config.toml
dataset = "single toy objects rendered from many sides on busy backdrops"
translate = 0.06
num_classes = 8
norm = "batchnorm"
widths = [64, 128, 128, 128]
init = "xavier_uniform"
optimizer = "cautious_adamw"
beta1 = 0.9
beta2 = 0.98
steps = 8700
decay_fraction = 0.3
weight_decay = 0.3
Rows from block 5, named by matrix and row number. Each number is 128 + 24 x the weight over its row's rms, rounded and kept within 0 to 255. All counts start at 0. Numbers have three digits each. After the name is the row's rms in percent of the matrix's.
# conv: 3x3 conv (model.enc.2.1.conv.weight, 128x128x3x3), inputs 96-111, a 3x3 kernel for each
conv.29 099:178185140114127098122114104128135148098127134135124080184143090111154122107122115134113111093137116139160139103116110135089134107122103137137123184160124186150143121138080126122072132129099124064101120112094090137120112149130141106131142149126129105065120099079130143152102097106141120112107099112140105094129117095146149121109165164125153142148146152170148127130150134126154149107136101111099103104119094169142134111172167109147147
conv.30 097:156133118130120139134133136124094118137125143134105140112158147118123117111116096141137118124104111085070139150138158123150120173127112106122122121129137149182163159141150125126197105109128108113132104133138115146161133162179129148151118112079138158146170158126152134109131148125109124106101104108107101104119129101113134089128077110114121133150153155102103115085100126108133141126114130123103134136142173156135101149127104136139127
conv.31 101:110130131102140169114112119127152163125160157144159174145151146120159165124120146122133112121159108103148157145120129135150111125152123126130142098095127118128150132131131113109131089131136139168147127155145110111118110140129105111129079129130134128145179174129163153158110177151096180182095114159124119148144149127146137078115158140127116137190137122111083117088095120092096125118153116121144125142130129154176097133159125111169168
conv.32 098:125128131137103105127124117104112107122103120154119107147126138124066122151144088116127141104119138125116136135149159127127120162133148124134136131151117136098100136109139106090132173086125125141124089097109129088101052099104151105102162179149123114128112087115149172152128125133147105122195172151120140114129141136118117126142170148122136141096101125155118132139143109125085090093101110114114132132104110122127104100152130131143165
conv.33 099:103138144120143147161156178091061126135094130137119136082138109120095103128150149154144145147136120121108113173127129100121071121106135128093098100138171111116142092133142130121104161127060120140136123129109123116079141132117097073070145117118094116126113093145079154168127091073126141124154117155127123152125110149126120122104137128103119132094105120173166161103135131089092111128136121133156158115126150110126124139157128122144133
conv.34 100:134110109126121142095115096124140159133099136126110137155165156104119110150140096147127145082103131100102089112158109118128113160139141062051069159097081139126100144142165147152111169149114158153120126115137134121130139124144136121099152159129128123107133119117142104125129107152144087111131137130092090091116122122133138159152111124167104114134106133097125108090110073097147123076047099102064053106132114133131134118091131130085083
conv.35 100:178193169098096089116126124112110106146127128156151144149147128086086106102079067154170180126115093112107123137117123145149122170149118109114113112102105093123150127119088117103134151142124132142130147130146129109134133133162111111134130104089136146142125143145123119144128154157110098107107098133105090059127148113157146119132124133154145152143145160139134116143139123153163141114121116140132123127135132121135124110158160082097136
conv.36 101:141122093169138129157107127106142129110099130112096123106140118119131162129113115142107162094095125130125130135153158130096157156130141112118105152128142151167145107132134112143143169144135138092111138109114094112110146125133120100116162159133142131114156118083128081141149118153148136091139144078129123140116145114116109137130116111162138097156153106092121131095103119112128115121136152140071087156153096081097115102099090124124100
conv.37 098:136131154090125132141136129108076127116094142159162164141133129147126126123120111132160151113124118130141127081145142075114159095098110110129115131129127101116114117124131140109115102120116083096110101113135142121127155148160149149140122088097116114110093083106120080130116090165084115147090124098153150101158172138171154122171144127177147135161142169091060124124066132144054128124091113116089109081135111103126137095102141119135143
conv.38 103:134125150146158154143145141112131165086106134091120150142137097162155132150092180142122137127111117134097171111137137151133149145121129134084084133102124115136153173131110152117177098130151093086136160166122172148087169171144135105124117154154097128113150135121168133137108119123112111116137104137139092155116135137109143118161120155121136141091106103109128128112112098098121124094147129132154117138133123125120124149115132181131147
conv.39 100:104113139099089122099104131119097101119114153143148153145110101107104087107110124112107098145131134129136141134130114134158105104140123127145122140132134094126129147145115143132147097117146110104104092086090134139122126123084122142090135113103147118156134163127165166114111114108112089120120096128121109074113136128151148103143127097141108120167136137131067120111093123149132131153128110118106082119118102126102104105119135143137150
conv.40 101:128107123128123130095089109156138165169125120130130127168092137162153094149147132129109151165150165157125147111144151185160173102184139155154154075085079121136134187091106134112107103135132096116109129096105150139119137151090175170127162126136101117138127128149152166147119101107105116135114157150124118122100101113112109108128078117124081104153120145109092094108111076103138132092110113114142150109116134154142187175126134176137143
conv.41 099:147140151176148119174136104088146128124138140149132146125172123170126101160131140132117130135142107136160133081095067102102090146138131157154144165148131111100091113153112092130101078098133156130081091090108104105105132131125141152156173172181066109117097119171108149199142124128187122087185119106141131118131135132148131154101124155088126137137137134102066085128110088145131112103120146124122128124141130175164163156165149139125129
conv.42 099:073126118143160116145126113138117134105134116110158143106150140156121133134090095094126140092090105147134121122103154123133128172171119084134115091119131133132130162136119127124104086163130129126068085089104077076088076084090103135102117140101091117136156132141161106154117124102088132112071127136105103134112130138107136154136115132107110124112147114128111140125122107145103108158137136152104098143118106131170143127108107096088106
conv.43 103:071121144094119148089106122116143107135146132158146140120162168120087133135121099082096155125122120124174162170139134135132123164174138133118104119138141128133141108150159116093105127102129175144125084119100117099129163124150154128138141148160089097138104102155120092145146134151105112107152138165105105091105106121098111141144121127174117142149087101125136165108115149134122129172167124124140092113106084108150103125155129121163167
conv.44 101:121136137142122115075095103181132065154138081110109096116114126133168161146176156130172172167182161128086111156158149162147141109177142114130146087107138077102115153131122160152104182159141137102116150149135144146147162149118149136150101113136122110135164162150144123120147115063108157118102132114104140114109116101110079116133151106150150127106126136128149130142145142082106128127101095152160123112143126094084076144142083130134095
conv.45 101:125132090155154134117117123121156120147151133143143118124096121134119125113115109075117100111117077126153132115101139132095121122109101104111084134139115111120111121152148132128169118124144119145164142111126143108132110075111111135143103138116148156154143129117156099094159177151154178134084108123087103141127123125155132127086129127102144115166183146129097141128099162158142153171154131149153131126138139127150105136102091139122133
conv.46 103:126119141131151151111119188087142174138158169115160177139145134183084140140094123106135175143146104159136099133107135113131137118128102102070095125135149135177182154127156133131181150131164137151139164184176149128137151152163129092114115121078152128115153130113097095130087123168113125151111145150124099159157182155132129104134118155125116129136123124104137132151131132138123151124142144169166111128130134135171155124138149123138132
conv.47 105:126147108113120152076118149106116109107147125149167125114137096125137096153141095120120111170132105129109106152139145128127116095150092118108118108100158068075111121107092135099076100092127111137153112130112079092097148139122114108097120100080115096132095130089146098178132137091134131107133147079115109157095116148109156165153163115110133124115122108127141159110137127111141094149128156089105111085092086119145115148172106133118114
conv.48 097:144157163110111112075097110138137110130132095115085078133154125134118142134156127155148162118126154097129135128099092097093110098139155107117111104097086161147136141165138189188175159176150175163188166152179162146181152125111126087093095107117134137167147136108161114122118143142138114108137133125117122108166152142142125107116128108139130110133098105113130154120139139107119091123120119168182128165179159108106132091090144075102138
conv.49 098:153139147157153160146157165135131167112118113117112106121110135107137141109138096099128124118120154170139127111101105139122118141154117133122118149139134109130135148110131097117106108094115120125144103137125128131098118087108091106125112143138145155130142189123131161115083126108099167130146168163122132145113123177128113123099164185103179189085105163093103127101128132111088119109136101125166122142149139131132130164142109166148087
conv.50 100:180137122156111094147133131118101119134120115169151141114110100140111102125095075125094088112113126123120102133145116154157124152167146153147142142138146120106116122102088132113086146180145093142129092117141104111133097080116131144147139127137104146111129138178130138150141122097159115112153102149142135121138139110126108099155126145143119143152128107082127086090110098096083090120115114133092131110064115126102059135090101101080136
conv.51 102:102119135115118134114122145127131117125126130114128134084123121073100097098093073116122112133112120119133121153088159114129102088135108112112131082101145124120144117121121131120149149116114130128134151137122135146145113124096151142115135134154118110152130123107129128159126145125137139121095099109081110164082124169123132160152107130172099100175112096124114109102123125136117108145145081151162108118152070104157152120131101112148085
conv.52 103:151153146153136122132133098129179172152189193127170177150163143157150136160128118138139122106117149118136152082106120144106116131058081116123122123117086139124089098119145158154143116124147129118131131136128084102128136122109113099094120140133127103129119107133068089120125146163115126118126119085122126106149122111122087104104126112083080092117104142134121085152151089123136113104118138172132151142128148150150148140143147126094089
conv.53 104:114072112148104134105114157077141159099130138109111136095098154101097152110123121149126121123102112132109101152112131125135137138142116149108090113099113112115107065115162097149149099172136169165113131094079146109099124113127133129117139152149139117118144096142129131182070097110109087099140130129102118120102104107135138110132137138144128096169126099109112122104109116128138135124131136097129130119128119132147106153136115118143136
conv.54 099:086107154095109130122149164159116095151135119129110106075099136108129103107145150119120078156167110144113132113185102116121169104091125108136116090127118111117159122060104148129080118116168086129110116139160112113165118101100072086091122102103138111103122137132136119095076089132100109144126149104111104093099119119143131162163115119168163119173154132130139143145134128127125125098100098100115114096081099132145110123140124129138160
conv.55 099:113122109156150138157148158121116129124117146133118137127094103127146148126147152084112139118144167140173154092118084080070085112110123180136134142127159143141158133140130119145111126149131129133128128114101134132090104095098159162160183165151122123150119081119122114106139126133138126124105123142129116130107137145143137145147131145132127121126108109121145121146175150147181155100163168145166155150171150119123124128135141134165173
conv.56 092:140165149140077092155111100119131144118130097133145102118134136126123148163107136134108116098104121159170170161100105141171122120169151127145166108122132101093096128136171138137173180148126152133132126106121094102114103093100103119157142168193109123115105123088119136141111163167144127128151153156155152133147127082126099076119122138123128134121154097103079080140061070156117094159136129121108130132139107099095118109104106125114120
conv.57 094:157147130123137111115170172187156085175148090149125073127124137131116135062133115130123102122120107137119131118119114118090145154110112118102128122112125156185173110153128131127090097122099126147173159135176122120166149146136139129179123113127079139144085137126099123110113112107076116094096119100135120119170162156157129097145110108159159124162132090139101147163108193151139168077132131085146143122129131137113140138137161105138150
conv.58 095:112116076155122085154135087142154130122110127129150155113136149135088130109074109148139142127118149118133168139146137094133115135104124116116128121088107117123094118106141109120115141129118133105130108104110087072082083081065123133107128136136117139108118135167097112143140148119139101092136085086114111105100101090078120160124104124122139127090130161120115131148145127182165168120169154126133111115104134132131141104102115088134137
conv.59 094:138133139150123142168124138136131165144122142145130135132104140131139138127085113132122130149112107149130107097118075112108078136127113113118132135101136108120136114123117124125105141088108156138098143113110103096103123116130105135105111122130129165169110152125093115126114140175135100182159146146143142135167167143167164117153124115147138115138128123150120118168111084177109061108154132146098128147120140129126098128099095120092083
conv.60 105:106120133098119138112117128145148136102111148100036052157135131153119109130108108171135116107100108072129145145129125122117115142147112117136121133124127108118124146126133135135136143107109158154152126137148139154167133132138085100115079113114120101114098087096135089080126137147095111146102103141145131132112091108094079071128125103096091090123137126125109112093101112077096099146134145138124117123107119146126121104110080086106101
conv.61 099:144153135119139130130161164110153121099106103096076089107138114145121140112108152109091115150120126179136134126143115108131134114122082144117127139123111137153137110137137102173169107138185131146121121135149093108114083107144072127157119122144124145131130138123112111148149119163116117117121098098111108085089095068108099115140098116149123142134142149123140141157173137156158114120109132107087139123109112125121088149102109121135142
conv.62 104:136105162128099128095111124096135128094129124112156158123098100178099130132118099107119157146133122119087130138141098099087100109117092091136117067139142107146157149109073117118160127151193094090101120103129124088116153134088150141123122118140136121144135115112135113135150129135112134108097110091096121159092143167104108116156125113123116107141114147104103133118104119156133132190171117185192102116143114118128153127116151129113137
conv.63 098:120138144098126149117107112112099105104116104165149099141153166142120175107088101156152176155140121136132119127130169108135127092096081123127130105118126107109077137164132126151163102122139124120144138137149103120098128161175152152126109066078175137091161135106105128128107165183121178153127145125098104103136139129171166110106115146123134143141132131107116117084074100120068090124133145133157153156141116114143158131126161149135153
conv.64 103:151153152139113089169153145142093126135105158125113152158156128140152180099100179128095145107124115133146137135108125152147110146152122142101073149140154137132141096127139086123154088106151102113109122150160125160139099143148101138133112142146144120108159121055183139095099125145117134160111119131135133145129123103162143085135129138147131141152135124135136118107103111112134141106122157092084123112075098138120114147176175118152181
conv.65 103:113055070137118083149135131093139142094158113080117110121099144070102116072134178138146089140182126152153165107109148098123136088125154119102078115099103113098113160109088130140140093133136117116133117096141086075109114115095110102094084081124120160172110138142104123161099116067121098130141138176094097156127074154116096142104125128111148160137132120116091112144149140123145134146146118118150177140138149175144133119125116094131117
conv.66 101:130154161157178154135111102150170134131138087126098103130125092159179130133101167154080094122124156115157156119095115084138117133154191167132097151110099121116095145130105109102130101118136145132121117123114117117145091097108100105122144130145095120139141115130182173116152130084135127118153123075146157139120103105101123081150141130089135135159139108132137115108141121097125099175117089143151146099113149145118101130131138119106191
conv.67 103:079112136144166154138154124126103098088139146078135160153142086159126090144122075160160180144114117112097134156174142108084119101110117088111135133113128172118078142111095160143126157154113129156146110127123143124082136137112147108094124098101112062097093078128099117154123153138100164095127134137097094115120091102156110124137103111112104121089115126145158141104143123083113080166168151127153139117151144116126118161137107137131111
conv.68 100:131138130119140137083073114124109119121113136157134163133148118105123107097102120111094137091072105089077089145160181154125118111137158101118112124120109091127115105137154106097175069076115115105136106103136123112083126128125103112107098110103150135151090118125119096103148146130131106119139120148119114131165144144173160162110131122150137133175140144093128130098117127136104129127122135103102133084108138147138127155131136168164163
conv.69 102:083126140100116124092093090122176156129183190141132131162174125124129124120109120129122120109133151119115125138157145098090141097098116138128100138119082089110118129149091156170130155124131158148137138139108169160111135125102120085065119117083098071121120074136110079129142119156105106172124108131140129131125131107145140118181123114144135124123131134103107124099116111094093109135157130136108104167106134122157087137159115141144107
conv.70 099:157144136125125117147130098141125111132139121148124128111134120113109163141093148136136146146115093142143140127182165099150198129112164116117100129118102120128103140137072104153118132126149151091091090094116089116140143150137136119144126107139131078116148089086124106144143122153137143121135123117120114166119117126125127122135133110125129106147165107109118128090066122118067092151178162127131136138116102138135127107120148117083109
conv.71 099:151161138170171168123152173159142103181163097169140098118131135110132119088063142122085094096138147092107135138122110113124084179132085151108097120116107154180175092131132109133114064077089118109152120104138121092103126113123126116125093072083101126115086097147070098132154121112177110078150141079117140102165164118177170135127129094153137121153131112116084135131133182134145155091107134109113137134132083129093125144093111114054099
conv.72 100:081137121087090119167160152147156133117126115106116122133145148117113109170156110127081073148120119081117133116113121108169144104135123131133142097113117126124094155166169139145154104114115130132117089128108079086087079157150095107116120135133144165130153160119087089137083159168112109128181125090116131115132152111101105071117122148137128125097138159087083122154109108147178129106140154101127183099121123161137157097147145120133102
conv.73 098:112125127087137143115155165146145146132126132076057077163145123147087083130126146126144161165136131162180184129125143108125139125151158115096065111097129170143143134110107085085118116132148108095130108115116130121139134147125128124140123154166118073119122077096123092138146135146114130145078102084134109102116127118126120113151137124128107121139109112146153143144149110151151117118127103102148107091108120129145165141141181127122161